From a checkpoint of a small masked spectrogram model: log mel input, patch size [8, 8].
Rows from block 8, named by matrix and row number. Rows with one number belong to one neuron. Each number is 200 + 20 x the weight over its row's rms, rounded and kept within 0 to 999. All counts start at 0. After the name is the row's rms in percent of the matrix's.
# fc1: MLP up (model.blocks.8.mlp.fc1.weight, 1536x256), inputs 0-127
# fc2: MLP down (model.blocks.8.mlp.fc2.weight, 256x1536, transposed), outputs 0-127
fc1.778,073,185,180,194,206,211,204,236,180,214,219,219,222,211,221,204,192,183,198,197,205,207,146,219,194,206,207,189,200,175,191,226,211,190,199,220,202,193,181,200,216,216,218,275,205,213,213,202,236,173,202,184,219,189,180,178,181,178,198,174,214,188,193,200,181,199,201,199,175,181,191,225,195,194,184,207,204,228,141,196,194,222,190,186,219,211,236,182,194,198,206,219,198,224,169,210,189,185,174,198,166,192,192,232,186,223,197,215,197,202,203,194,207,171,199,212,209,197,203,220,209,194,194,213,201,249,209,207,200
fc2.778,065,202,161,193,224,221,240,228,208,199,218,210,186,184,224,190,169,178,204,204,200,190,197,194,220,189,209,217,231,225,185,201,208,198,193,178,208,199,175,218,201,158,196,275,204,199,197,203,192,229,199,189,197,186,165,209,198,201,223,159,173,201,192,232,194,199,194,173,232,168,183,213,192,210,213,187,203,220,210,182,210,203,208,167,196,162,222,187,194,200,207,213,185,219,258,214,200,202,196,194,218,208,176,198,176,192,207,202,198,194,195,199,199,178,231,216,206,197,200,211,196,211,203,146,224,203,185,180,162
fc1.779,100,191,204,207,180,176,245,188,202,204,197,211,238,214,189,201,214,177,217,182,191,221,190,182,224,192,233,142,167,201,193,186,185,232,212,193,196,239,228,203,196,159,214,167,199,177,229,165,220,224,211,215,192,231,220,220,194,197,207,233,203,236,200,213,202,215,193,236,190,202,207,193,205,194,196,196,201,205,197,210,170,206,219,199,220,182,254,170,169,221,218,229,189,176,222,203,231,215,194,180,212,218,175,202,207,176,206,189,186,194,176,237,198,181,198,229,219,188,201,176,200,199,195,194,192,211,192,153,221
fc2.779,094,200,201,217,163,195,216,197,187,224,215,195,217,216,182,181,187,220,211,181,163,229,140,210,186,215,215,196,211,209,203,188,223,176,203,203,198,194,245,201,193,241,181,184,199,195,197,205,184,189,178,202,228,226,195,162,191,197,212,223,195,215,175,227,215,177,210,215,235,220,199,185,214,177,194,192,208,188,204,150,202,184,167,204,228,208,191,209,161,196,203,188,197,195,125,195,199,197,198,166,204,211,182,190,204,231,208,188,207,201,181,192,194,210,179,213,201,171,167,193,189,196,183,228,178,203,194,188,197
fc1.780,090,188,239,193,204,200,179,184,194,245,236,206,253,171,199,213,185,185,219,179,192,197,181,168,167,183,205,217,180,244,182,214,186,149,182,198,226,189,166,150,231,190,223,164,188,230,199,211,201,215,249,229,190,187,185,208,204,193,206,186,221,180,179,233,185,205,179,175,233,203,217,190,211,217,186,192,187,207,199,204,208,210,198,162,201,188,191,213,204,199,185,173,207,222,186,200,216,211,208,175,223,241,189,182,200,151,178,203,222,202,188,200,210,209,195,217,183,213,188,213,182,191,207,201,236,198,176,184,165
fc2.780,073,226,208,216,173,211,180,225,198,128,193,183,148,215,200,205,188,198,189,171,225,172,205,172,205,202,222,207,203,178,201,209,184,164,178,199,217,206,195,174,245,202,221,149,219,218,214,200,190,162,213,182,162,235,170,171,189,224,171,228,222,225,183,183,160,183,209,204,208,183,214,183,191,207,209,194,194,185,184,203,168,190,200,163,194,186,238,191,218,209,207,223,175,203,199,189,189,198,210,239,211,187,203,205,204,219,219,186,197,193,177,208,201,199,215,239,180,172,188,228,216,185,192,264,175,203,214,205,227
fc1.781,099,225,181,192,209,163,225,229,204,215,186,205,211,202,193,204,198,224,178,192,212,197,197,181,214,192,175,181,219,211,182,202,179,172,227,185,159,139,200,167,176,190,244,226,187,207,180,181,209,226,189,196,199,215,191,218,188,229,215,191,206,182,190,186,172,214,202,181,228,216,227,181,210,247,189,200,152,204,169,175,176,202,228,212,196,235,194,177,193,198,169,235,187,198,219,196,197,214,189,176,180,197,209,189,196,183,213,185,207,193,219,185,240,214,187,207,208,198,203,207,249,197,189,196,208,168,230,229,220
fc2.781,114,198,166,223,223,225,205,231,218,193,181,180,178,194,212,247,223,200,179,204,190,192,220,226,208,203,200,205,216,186,198,216,205,204,165,187,207,197,195,191,163,175,202,226,198,179,199,198,225,179,217,187,197,217,217,200,180,236,169,225,193,211,187,220,229,199,200,177,146,205,177,220,216,203,211,184,181,226,212,196,200,212,194,196,210,215,223,193,205,206,215,227,222,197,199,185,206,215,205,219,201,193,203,191,202,218,216,208,198,194,172,205,211,241,197,212,191,198,143,205,252,199,198,191,223,206,186,193,180
fc1.782,101,218,155,207,168,216,251,186,179,182,187,224,209,224,204,180,181,202,238,197,226,217,203,165,209,191,201,211,201,202,217,195,184,219,135,203,206,153,175,195,228,186,206,183,198,214,219,221,196,205,193,182,177,218,177,186,162,161,197,180,200,160,195,217,188,199,151,213,202,205,207,202,153,213,196,185,229,210,201,230,199,206,202,242,203,177,189,216,204,205,194,245,198,215,212,208,196,204,212,186,178,201,213,217,207,183,167,207,222,188,210,184,204,208,230,217,182,205,192,208,208,208,215,194,226,138,210,187,179
fc2.782,084,258,247,178,170,197,198,202,174,170,230,207,220,220,200,230,176,188,217,206,193,188,204,198,258,202,198,223,209,192,201,219,222,205,190,199,200,194,185,197,205,212,224,139,181,225,213,207,183,200,191,211,183,227,178,200,205,199,213,178,185,210,205,231,191,219,217,235,186,191,222,187,237,192,200,196,203,174,199,206,189,192,198,195,230,227,215,224,197,205,226,218,192,191,192,183,205,205,185,190,191,187,241,203,198,185,191,207,200,200,212,201,202,173,210,167,192,184,174,205,220,202,177,169,211,210,210,163,229
fc1.783,116,204,204,210,193,241,208,189,171,181,198,191,202,202,198,201,195,214,204,202,216,226,182,158,219,166,226,194,224,198,209,199,184,229,208,185,186,193,215,205,192,188,230,164,190,169,197,182,135,222,196,214,186,220,283,187,163,239,193,188,217,207,240,195,192,188,214,165,191,204,177,230,205,223,218,193,188,198,181,174,204,205,185,225,197,199,193,209,206,206,220,189,204,206,216,189,157,150,188,224,221,195,200,192,209,195,202,218,196,188,193,226,215,167,195,219,179,226,208,221,191,206,219,175,220,210,200,222,186
fc2.783,115,196,170,211,229,181,182,237,193,175,185,251,214,191,195,189,177,222,190,168,203,213,214,186,211,204,191,219,217,156,190,223,222,204,218,195,209,200,186,205,189,233,197,214,205,195,210,195,230,175,203,187,205,218,203,206,200,201,187,226,235,208,217,200,202,235,251,221,185,189,217,213,227,217,191,214,183,165,191,205,225,197,166,198,195,180,203,184,196,198,199,219,206,201,214,218,193,182,212,210,176,196,178,199,223,165,187,196,201,205,184,207,195,194,185,208,215,180,195,203,170,185,182,199,169,200,240,173,174
fc1.784,083,173,201,211,167,202,175,199,161,190,180,175,234,178,216,174,178,198,196,170,207,196,189,214,227,186,192,155,225,156,212,211,166,234,218,246,207,162,182,165,185,211,214,191,192,188,243,211,219,168,235,179,178,208,214,186,207,233,171,204,221,214,222,203,184,175,173,221,204,182,170,178,174,209,215,162,204,196,173,204,215,205,202,199,163,218,182,185,197,207,186,193,194,204,221,209,201,198,211,213,242,205,216,214,200,183,209,234,221,216,205,192,201,236,214,177,170,201,177,179,197,168,215,244,200,193,191,194,189
fc2.784,069,202,195,212,211,206,169,210,218,172,207,210,181,178,197,211,175,203,193,223,180,213,178,219,216,236,201,180,208,180,197,199,214,203,207,212,184,190,227,187,187,226,201,211,185,206,185,203,179,212,197,234,195,197,223,192,194,185,190,211,193,199,195,189,217,198,229,237,185,206,168,222,214,186,201,263,201,196,216,188,217,205,196,201,207,195,230,190,196,197,220,209,203,200,176,219,208,176,152,191,115,197,180,195,208,178,209,193,189,191,184,196,207,217,230,205,201,224,211,183,174,182,213,202,204,212,178,217,191
fc1.785,081,198,176,205,164,198,198,202,164,190,216,255,171,210,224,189,199,176,167,202,201,176,198,222,212,189,220,199,251,185,162,223,192,223,192,208,150,219,246,202,154,206,234,230,218,191,215,197,209,216,168,187,212,191,183,213,213,234,211,216,200,210,213,218,193,167,205,161,218,240,191,197,177,198,178,198,194,171,200,208,198,197,200,191,223,247,203,219,202,208,231,219,199,183,194,174,189,200,202,204,190,217,238,196,208,161,151,194,184,211,219,196,198,204,205,197,223,210,215,166,199,221,220,200,189,205,192,190,208
fc2.785,054,189,227,180,162,206,257,200,162,197,183,228,238,180,203,188,192,196,196,223,185,187,177,176,174,216,198,188,218,195,166,183,196,172,185,198,190,203,187,221,172,209,204,233,213,168,205,160,198,219,215,219,207,193,215,198,192,176,208,203,189,213,227,193,172,244,220,174,172,249,166,193,190,176,259,221,202,212,171,220,191,210,207,224,199,210,191,187,158,193,164,198,214,205,224,197,195,185,206,199,210,200,178,201,223,218,236,192,198,201,247,207,198,167,187,162,185,194,179,199,207,204,175,210,191,200,173,176,196
fc1.786,078,221,191,211,215,210,225,192,205,226,184,182,180,210,192,210,175,217,202,209,209,211,188,180,210,161,222,201,196,207,185,245,222,215,202,180,209,191,234,219,151,202,219,256,235,226,204,212,187,208,206,199,190,223,172,193,188,183,162,187,241,200,212,222,179,191,217,195,193,209,205,189,202,241,227,206,170,178,189,200,202,217,197,222,186,201,187,206,216,176,181,207,183,185,220,146,197,182,189,244,162,187,200,162,205,214,194,210,226,174,225,196,238,213,217,190,209,202,206,171,206,210,210,201,194,189,212,199,210
fc2.786,096,193,216,243,269,284,213,208,195,167,190,210,212,170,220,257,207,194,215,185,199,144,176,192,109,208,177,225,207,174,194,180,172,223,206,202,187,192,178,208,161,220,197,276,218,210,197,188,206,180,196,208,195,187,197,179,209,192,236,211,236,180,168,201,181,221,204,192,205,216,196,200,170,190,218,201,206,193,196,221,181,211,190,225,232,198,209,176,213,195,193,182,216,207,198,173,198,143,209,236,197,208,199,198,209,184,210,206,187,197,218,212,202,180,202,199,205,208,193,174,218,208,220,215,210,200,185,227,224
fc1.787,088,178,192,201,173,204,219,215,158,188,179,181,192,184,199,198,169,198,189,194,232,191,185,168,191,193,175,187,199,205,182,237,202,192,187,230,110,172,212,198,216,212,203,233,197,240,211,223,212,223,187,179,212,206,170,203,197,190,154,159,201,194,164,196,192,205,196,193,210,179,186,181,154,222,222,206,196,187,182,176,197,216,182,186,210,168,209,217,175,211,173,211,202,226,227,192,196,218,196,198,190,177,207,195,211,217,216,194,220,181,235,181,234,186,221,197,201,206,213,196,222,191,204,183,218,156,219,213,174
fc2.787,096,253,189,184,179,237,196,217,177,202,194,234,198,218,213,226,185,169,230,252,148,164,198,182,213,189,188,192,226,184,197,192,192,216,175,180,198,214,182,216,211,183,174,242,192,177,223,217,199,178,151,212,216,181,165,198,194,194,218,181,189,211,220,247,242,221,187,185,177,179,176,210,200,181,190,199,205,187,205,209,205,197,253,203,196,190,192,191,151,198,218,226,228,191,241,188,189,206,193,199,202,192,192,202,225,185,210,216,197,194,201,206,202,179,210,185,217,188,211,196,201,228,206,199,205,200,218,218,209
fc1.788,108,199,213,217,194,218,226,231,189,195,223,203,206,189,216,195,201,200,206,170,192,173,217,218,179,208,181,173,181,201,197,211,157,192,164,199,188,184,190,210,215,182,251,176,209,191,225,214,203,193,204,214,186,199,169,166,187,179,203,222,180,216,221,188,178,166,213,247,206,174,201,198,206,215,207,185,196,204,220,220,215,187,277,172,180,199,212,211,250,196,205,228,176,179,218,179,185,207,226,183,208,208,209,197,201,224,248,214,184,212,184,215,208,210,210,189,225,236,211,166,188,203,177,186,153,201,218,237,214
fc2.788,099,176,196,182,239,198,201,218,173,209,152,218,200,195,181,189,204,215,202,170,205,206,224,205,232,195,195,241,216,172,130,217,210,187,196,207,195,209,182,207,200,182,211,238,172,204,208,203,215,192,175,199,183,213,176,188,184,206,195,253,227,178,225,177,178,201,222,260,218,197,227,190,201,208,210,199,172,158,193,218,201,204,176,217,240,195,178,219,220,210,199,198,222,216,176,200,190,195,195,191,202,179,197,198,216,182,196,189,204,198,200,218,200,186,192,164,197,201,195,212,227,228,227,181,195,197,193,215,152
fc1.789,107,187,191,212,183,203,205,176,221,216,214,194,214,160,207,213,204,213,181,183,178,194,208,188,188,174,183,160,182,159,170,203,197,234,234,236,201,171,196,182,209,213,223,193,208,216,199,179,202,210,185,218,195,202,204,187,183,205,225,179,200,188,202,176,174,183,233,173,218,217,201,178,207,172,205,194,210,206,180,201,186,195,225,194,172,199,219,197,202,194,207,180,188,179,176,184,191,193,198,182,194,209,224,154,215,187,193,220,215,181,215,199,230,234,170,215,221,231,192,198,221,202,209,182,193,167,203,205,236
fc2.789,107,207,210,197,203,158,222,212,222,197,187,229,206,191,197,172,179,184,172,203,204,222,151,188,216,214,196,184,202,187,181,205,141,193,185,213,197,202,210,156,190,198,172,185,199,212,220,187,214,188,221,215,199,207,222,212,195,214,186,220,203,190,191,224,217,162,210,177,135,185,224,207,177,193,191,193,204,169,192,213,203,200,210,206,178,249,182,184,211,209,200,217,200,150,234,178,189,212,204,243,203,184,178,195,210,190,200,200,203,200,187,217,204,193,205,211,202,202,186,204,171,203,195,203,188,217,211,199,198
fc1.790,145,204,240,208,171,188,187,199,206,226,180,184,200,157,242,170,160,212,202,180,212,172,204,187,193,193,187,224,160,180,181,223,147,203,196,191,204,201,228,236,186,196,216,224,214,215,197,178,190,201,213,189,165,218,202,187,198,193,135,210,211,234,179,207,177,234,197,222,196,182,187,178,198,191,190,191,199,178,190,168,164,205,221,196,224,237,190,178,189,203,163,197,200,206,236,216,212,219,187,194,197,204,200,182,225,207,213,209,189,196,215,214,190,211,186,201,221,239,216,200,185,201,193,220,190,213,192,187,216
fc2.790,182,164,194,209,187,231,189,199,198,215,182,197,164,211,205,231,185,214,185,219,177,218,195,201,156,201,221,206,211,205,206,184,196,218,196,200,213,198,239,225,194,203,192,166,183,180,191,208,171,209,162,164,169,196,256,228,201,221,140,205,192,214,170,180,208,191,166,172,197,216,171,176,215,186,206,203,199,208,213,207,205,242,215,184,185,257,264,205,246,205,184,193,216,168,212,199,237,189,213,200,206,202,196,206,211,220,208,208,204,197,201,212,202,195,185,199,168,237,175,218,192,191,228,257,195,203,196,199,193
fc1.791,101,204,229,220,172,191,210,220,223,244,206,177,222,172,187,202,202,224,212,171,201,185,191,185,159,214,198,200,168,184,187,188,184,226,175,201,169,187,215,203,222,215,203,198,166,187,198,197,179,207,193,217,180,225,177,194,212,210,193,158,224,189,229,228,177,213,215,194,203,218,191,190,174,228,200,175,183,195,220,178,220,253,224,211,245,194,215,206,203,167,222,209,197,215,180,195,209,180,173,169,200,205,186,178,189,181,263,185,171,197,205,195,199,190,210,202,189,249,189,224,178,175,213,178,175,207,219,187,205
fc2.791,092,177,177,188,179,221,225,231,205,211,190,219,193,205,207,180,170,187,208,169,168,195,175,190,166,214,198,236,200,192,221,222,238,197,186,203,204,206,214,195,173,197,189,175,226,214,209,199,205,195,209,220,209,215,148,187,209,212,220,216,191,200,195,233,227,212,177,172,138,204,253,216,194,230,181,240,199,193,253,201,208,178,201,193,234,179,197,214,162,183,186,220,211,198,199,202,216,177,211,194,152,206,213,218,192,192,223,206,205,207,211,204,194,188,209,213,219,199,180,216,200,217,190,206,204,186,197,190,195
fc1.792,089,178,198,182,212,178,208,208,169,230,150,182,190,224,199,216,181,193,223,224,211,216,195,171,179,187,210,193,198,186,177,191,205,206,221,190,159,199,186,229,192,203,202,157,191,228,189,225,215,187,197,190,188,228,207,207,189,198,206,215,177,225,223,199,186,181,221,211,203,209,203,233,177,201,201,196,174,245,222,187,186,179,199,191,208,177,182,223,234,187,168,229,195,190,259,157,179,205,158,203,202,181,201,207,212,205,216,203,217,192,184,205,221,164,220,162,230,199,181,219,204,201,218,200,212,171,218,193,183
fc2.792,073,234,194,203,249,187,221,221,200,193,185,212,198,184,198,213,196,206,174,222,198,198,186,187,169,195,193,215,211,209,199,208,190,178,218,215,220,215,224,197,171,171,184,154,194,190,188,208,208,236,177,208,197,197,181,204,207,249,178,209,162,201,161,214,201,214,186,186,125,192,233,172,181,198,199,198,200,175,230,186,204,225,188,213,198,180,182,248,230,220,229,204,191,216,166,196,201,182,185,206,198,213,197,186,207,213,184,205,198,205,264,194,201,221,207,224,202,207,201,213,209,196,203,199,208,192,194,186,207
fc1.793,086,211,203,196,192,231,190,188,213,215,180,178,196,223,183,184,185,213,191,199,182,210,188,199,175,207,160,195,239,177,198,225,200,202,192,180,174,199,223,174,210,185,211,228,195,193,201,216,186,203,221,228,189,186,207,177,218,239,193,190,188,207,220,179,184,208,210,200,206,216,193,216,218,228,194,131,201,211,227,220,225,183,200,256,197,207,197,196,207,209,199,205,173,181,188,191,168,196,224,176,220,226,219,199,209,183,145,193,188,173,194,233,235,199,208,215,191,201,188,236,173,192,202,176,239,188,186,212,207
fc2.793,073,214,216,232,205,183,191,207,217,169,204,212,197,232,201,198,219,187,187,180,196,204,251,196,163,226,207,254,193,205,203,225,218,186,210,194,218,205,168,226,165,199,200,156,214,191,199,198,176,217,218,196,202,207,206,206,184,176,197,173,194,199,219,208,217,182,216,219,182,188,183,216,202,212,199,259,193,211,207,229,193,209,193,176,228,202,169,228,213,198,202,197,185,206,260,222,200,194,233,196,129,188,203,197,191,200,213,201,203,209,216,201,191,179,189,207,226,215,194,200,160,181,220,195,160,191,216,196,221
fc1.794,133,224,217,263,211,210,181,175,191,203,190,221,158,179,201,205,186,224,189,188,195,192,211,192,199,180,185,191,214,188,188,226,215,193,198,229,188,206,221,209,218,201,205,198,218,205,201,192,213,182,233,155,201,210,218,200,201,187,170,171,210,214,204,207,203,165,194,198,209,232,165,187,182,185,214,190,182,195,199,228,208,222,193,220,232,204,214,191,181,178,259,256,209,212,226,217,192,202,216,159,201,182,192,178,200,237,239,202,196,194,228,218,186,219,197,192,182,194,231,225,182,221,191,168,196,241,204,178,189
fc2.794,124,183,218,211,181,195,189,202,202,176,214,191,193,166,206,210,186,185,237,235,185,226,194,174,212,189,243,176,200,181,213,211,229,205,212,189,201,205,204,197,237,216,196,174,201,195,198,224,241,217,177,163,189,212,285,197,182,210,183,226,221,200,176,204,175,155,187,207,197,222,199,208,187,205,206,182,203,222,169,204,230,222,218,223,206,219,234,187,216,216,183,185,201,186,211,196,232,226,181,216,219,174,179,196,192,207,218,200,195,192,168,198,204,185,211,205,201,208,184,207,208,179,204,166,200,212,201,176,198
fc1.795,095,181,187,199,171,198,218,195,183,217,209,233,190,157,226,216,193,231,203,203,182,204,187,174,194,185,203,184,163,204,194,185,208,210,233,219,198,223,198,206,209,191,164,214,210,203,197,177,198,211,193,226,202,235,222,204,190,208,194,173,215,176,213,209,185,188,236,180,179,214,234,199,225,208,212,197,191,225,188,225,166,205,197,205,241,167,218,209,202,240,214,235,174,176,185,176,202,193,205,133,217,190,218,196,212,194,204,205,187,210,241,191,185,209,191,201,207,191,193,197,200,180,207,207,210,252,235,217,169
fc2.795,103,176,207,204,155,211,213,216,209,153,186,218,182,251,221,172,190,208,216,198,175,183,192,238,162,228,232,204,200,177,222,194,189,203,190,209,199,202,189,237,193,195,192,217,223,213,197,216,221,222,188,225,200,211,227,202,208,240,212,176,233,201,183,192,225,201,192,187,226,233,255,198,205,182,205,182,223,186,230,188,195,221,178,193,231,210,234,209,212,205,166,230,197,209,201,185,202,163,184,209,215,214,224,199,229,183,198,221,199,198,214,194,196,224,204,205,192,217,201,187,230,198,222,205,158,193,195,216,208
fc1.796,085,223,188,211,202,194,177,185,210,214,171,209,196,213,199,190,206,236,212,191,200,170,197,202,207,183,209,196,214,219,208,205,204,202,223,191,177,185,172,257,182,203,209,209,202,210,211,197,165,180,220,246,208,230,201,189,198,174,195,192,195,156,178,197,209,189,179,199,201,206,180,184,216,225,232,193,180,195,188,211,205,235,204,208,223,195,240,237,238,177,166,218,187,190,187,184,166,202,171,203,206,216,189,172,191,186,212,173,202,213,215,175,200,177,177,184,241,184,232,231,198,192,195,203,231,196,215,206,219
fc2.796,059,200,220,172,228,205,186,176,175,197,202,191,159,206,190,197,220,201,189,166,189,177,175,203,193,188,230,219,206,216,225,168,206,227,213,219,184,209,203,230,151,136,193,196,220,187,178,188,166,243,215,189,197,197,210,222,208,202,211,192,200,213,189,192,240,205,187,176,202,182,199,205,201,184,199,181,229,185,207,188,195,198,205,208,187,246,203,188,218,195,221,217,204,184,152,185,228,227,255,206,189,198,208,210,186,206,206,177,198,187,203,205,216,213,149,205,195,207,207,227,180,195,207,167,198,205,163,186,197
fc1.797,111,205,167,185,186,214,211,245,203,213,185,244,205,201,197,176,198,190,195,198,204,194,218,194,203,161,187,206,252,178,176,195,195,182,184,245,188,188,232,168,206,201,207,195,212,228,197,275,202,230,238,193,206,162,203,180,186,248,182,205,213,202,204,216,184,199,219,179,223,172,193,203,209,230,199,203,178,203,200,193,203,188,201,222,198,207,195,233,187,203,211,181,201,204,210,197,190,203,178,186,183,168,208,227,192,219,197,240,213,209,239,139,246,204,205,202,234,198,190,201,199,194,207,179,240,200,184,219,195
fc2.797,122,216,214,214,224,226,227,229,209,173,211,213,200,203,195,188,232,192,208,197,241,198,185,210,177,199,195,189,210,229,188,196,195,187,191,195,197,202,207,159,213,204,208,199,214,204,216,198,225,152,201,195,194,219,189,190,218,204,173,183,215,207,198,190,195,184,197,146,171,193,205,238,236,197,209,188,191,192,183,204,203,191,210,208,191,221,201,227,194,200,173,213,191,203,335,204,197,162,206,206,214,212,219,200,186,182,212,200,196,197,200,195,200,173,217,200,220,220,187,202,231,194,203,182,199,196,233,191,198
fc1.798,132,201,176,219,206,205,190,203,225,203,220,199,187,170,203,206,188,178,208,235,199,221,189,200,215,197,199,193,204,190,186,181,192,195,175,183,186,188,163,198,170,174,206,187,193,197,217,176,253,230,222,189,190,192,281,196,184,212,214,241,234,187,183,229,181,197,198,191,158,204,200,194,178,216,192,172,194,206,187,183,193,211,234,197,175,206,202,189,211,185,208,173,209,213,204,198,245,210,193,227,198,197,195,207,182,187,162,205,197,208,244,202,205,196,188,208,147,183,219,240,191,180,214,191,248,203,219,172,183
fc2.798,149,195,203,197,218,216,216,192,187,175,153,244,216,191,185,216,178,222,190,185,204,214,228,182,183,191,222,192,193,171,137,239,214,193,215,195,215,211,209,187,202,189,169,208,183,206,195,202,216,183,159,197,192,212,208,197,191,189,244,207,240,195,236,175,187,247,243,289,210,209,218,199,200,210,210,197,183,161,216,195,203,213,158,200,202,196,194,192,195,208,165,197,217,204,189,188,199,197,166,216,194,204,194,211,207,188,193,198,205,199,188,204,200,180,176,215,221,214,182,209,211,219,206,170,171,189,215,208,202
fc1.799,107,223,183,219,201,159,209,213,219,192,196,188,216,210,201,213,198,201,179,153,204,148,173,206,160,192,209,210,174,153,199,234,172,200,208,206,187,203,156,214,177,202,196,177,199,195,218,194,229,206,202,212,186,215,268,159,190,204,191,188,234,228,213,211,214,198,204,216,205,157,198,201,218,247,208,194,211,186,211,177,192,196,217,221,178,198,209,200,188,197,199,197,188,217,195,190,194,180,205,210,199,224,239,221,156,188,177,204,193,192,184,210,207,202,186,175,137,210,200,228,209,229,257,215,165,202,191,218,221
fc2.799,104,228,201,193,180,195,194,219,233,153,194,191,164,193,169,222,193,162,200,212,217,176,221,201,195,177,211,204,204,181,198,188,195,224,179,204,219,190,189,192,181,207,183,214,208,198,181,181,182,185,178,172,198,226,208,205,191,221,234,173,184,151,194,206,172,178,229,177,162,207,184,191,190,207,205,195,156,192,267,198,193,203,191,210,210,215,222,202,240,192,180,203,191,201,198,188,220,221,187,203,201,205,167,198,206,156,171,205,196,201,173,206,202,200,221,213,206,213,215,221,196,220,220,221,197,195,179,216,202
fc1.800,093,204,178,204,217,226,180,197,182,189,211,176,195,192,199,203,199,229,163,206,198,249,196,243,189,170,243,204,229,162,166,180,213,194,215,213,194,211,232,240,198,220,207,195,153,182,174,203,205,175,212,226,228,204,237,186,204,190,195,214,236,180,168,215,202,219,201,224,208,215,196,192,174,207,244,194,188,173,166,184,218,195,161,241,207,191,182,185,225,205,200,203,198,208,194,191,199,188,197,230,203,187,229,214,194,186,142,213,187,206,209,185,197,196,240,221,201,167,218,232,209,194,247,230,183,208,205,182,215
fc2.800,094,186,196,162,227,207,190,195,182,239,184,186,219,197,172,215,198,218,183,210,184,189,242,190,213,189,215,209,211,196,159,190,200,171,208,181,154,219,153,196,186,203,229,188,180,190,211,223,195,164,215,195,168,191,230,213,226,197,194,218,237,186,177,213,199,192,179,187,177,254,221,223,211,179,194,217,189,169,207,225,217,212,208,225,242,181,176,191,218,191,200,209,221,237,198,220,220,176,202,207,172,179,187,221,226,217,199,193,211,209,196,221,194,226,180,210,200,204,190,232,169,217,186,161,200,196,219,222,181
fc1.801,129,226,212,213,186,202,222,233,183,211,194,185,229,174,234,205,167,219,216,199,226,191,195,217,183,182,197,201,231,191,197,204,207,216,216,185,194,176,198,183,173,204,208,190,187,205,106,221,226,189,196,201,197,167,190,194,163,226,188,210,189,216,199,169,171,195,181,182,160,223,183,178,193,228,224,202,195,192,221,193,223,233,218,219,212,206,229,188,189,172,182,199,199,219,199,202,241,262,208,208,214,227,221,205,212,214,196,203,209,205,212,226,213,218,195,190,203,219,195,203,202,213,197,178,204,227,185,240,207
fc2.801,139,179,197,201,203,171,199,230,169,201,209,148,215,221,199,173,158,188,225,212,209,190,209,211,182,201,194,179,201,218,188,182,216,188,217,201,193,191,170,203,229,205,192,186,223,199,204,213,191,227,204,221,202,225,176,222,204,224,215,199,194,204,208,193,186,168,195,116,200,218,199,169,204,178,190,203,207,218,214,176,193,191,186,203,219,222,250,201,191,201,221,173,180,211,176,203,227,209,225,208,194,185,203,195,184,191,192,206,201,202,225,201,200,192,211,262,176,203,206,197,178,202,168,181,209,194,209,213,237
fc1.802,141,174,217,205,158,202,187,184,183,173,202,202,194,163,199,201,212,173,202,198,235,168,187,191,203,216,205,217,212,178,170,219,185,167,213,223,197,226,196,198,197,194,180,189,208,211,260,200,182,233,219,223,170,218,209,191,181,197,193,224,206,181,200,235,216,224,196,187,194,200,196,211,195,230,192,181,202,202,189,212,181,227,265,209,181,206,164,212,185,225,226,187,205,195,243,181,157,241,205,178,190,156,202,195,150,173,208,203,190,192,217,199,193,189,186,235,161,193,216,224,195,212,244,178,200,215,209,196,196
fc2.802,181,149,197,184,214,199,193,237,186,200,191,235,210,175,208,180,164,159,230,233,207,222,198,184,198,191,193,209,191,192,212,197,201,244,189,195,190,193,214,208,234,216,261,191,139,211,215,197,271,193,184,186,209,184,186,180,186,210,200,184,225,187,221,210,220,231,224,199,195,206,167,201,193,199,226,177,208,158,232,121,222,211,262,209,215,190,239,201,184,205,180,163,174,203,194,190,218,165,228,206,195,216,175,204,199,206,175,211,205,199,197,214,196,169,192,176,223,221,189,197,230,204,228,186,201,194,207,225,218
fc1.803,105,197,203,224,190,172,213,234,200,217,215,192,194,164,224,195,196,201,185,185,206,239,202,181,210,210,185,179,188,202,116,184,202,193,193,250,180,197,202,234,187,168,209,183,204,179,188,192,181,216,192,227,200,191,198,193,163,238,191,174,208,200,241,188,188,201,190,192,204,187,198,165,161,218,213,188,166,219,213,208,182,207,187,196,214,206,236,179,218,209,205,178,196,219,201,198,221,205,221,232,175,244,203,176,205,218,164,225,184,201,251,190,188,212,219,201,199,195,198,184,192,197,231,183,224,235,223,189,181
fc2.803,082,201,201,202,232,225,183,185,200,195,209,247,206,210,211,185,256,192,186,201,214,219,218,219,201,242,190,198,219,242,200,209,197,239,225,211,172,187,225,180,170,176,198,186,199,207,185,211,198,228,245,224,200,228,233,179,196,182,209,206,192,218,241,198,215,185,156,227,215,157,196,209,212,183,219,237,210,192,115,167,221,203,202,207,204,181,210,176,208,207,194,185,179,216,200,198,199,218,189,189,143,193,219,186,224,189,191,179,184,185,197,192,215,190,207,184,210,179,206,204,216,197,206,181,190,216,187,201,235
fc1.804,112,185,202,202,189,233,232,221,191,196,201,209,183,199,225,203,188,200,215,202,205,186,217,222,197,191,207,176,187,179,214,207,159,213,192,213,232,169,237,207,175,190,188,171,215,234,207,175,216,254,179,191,186,204,182,199,186,228,186,200,179,205,139,213,179,207,146,202,213,198,200,196,201,197,171,204,220,229,209,218,199,216,192,206,197,195,210,183,200,190,199,237,208,183,209,275,205,208,198,211,202,203,200,202,214,210,198,207,184,187,201,189,188,199,171,207,202,179,191,198,232,196,216,221,200,201,223,222,186
fc2.804,136,224,215,148,182,136,202,197,213,196,222,209,224,232,215,204,189,204,194,157,189,220,210,185,313,206,202,190,195,241,199,211,303,207,177,203,196,191,216,192,171,184,189,158,216,203,188,190,197,208,237,195,170,225,206,218,215,211,153,168,169,206,216,213,198,223,199,232,212,193,191,221,204,213,196,206,211,163,170,234,215,178,193,175,210,227,203,207,188,201,213,240,187,210,190,223,224,230,188,203,198,202,218,203,192,209,199,191,204,202,206,207,196,184,209,194,203,186,168,209,219,191,197,190,190,194,185,195,166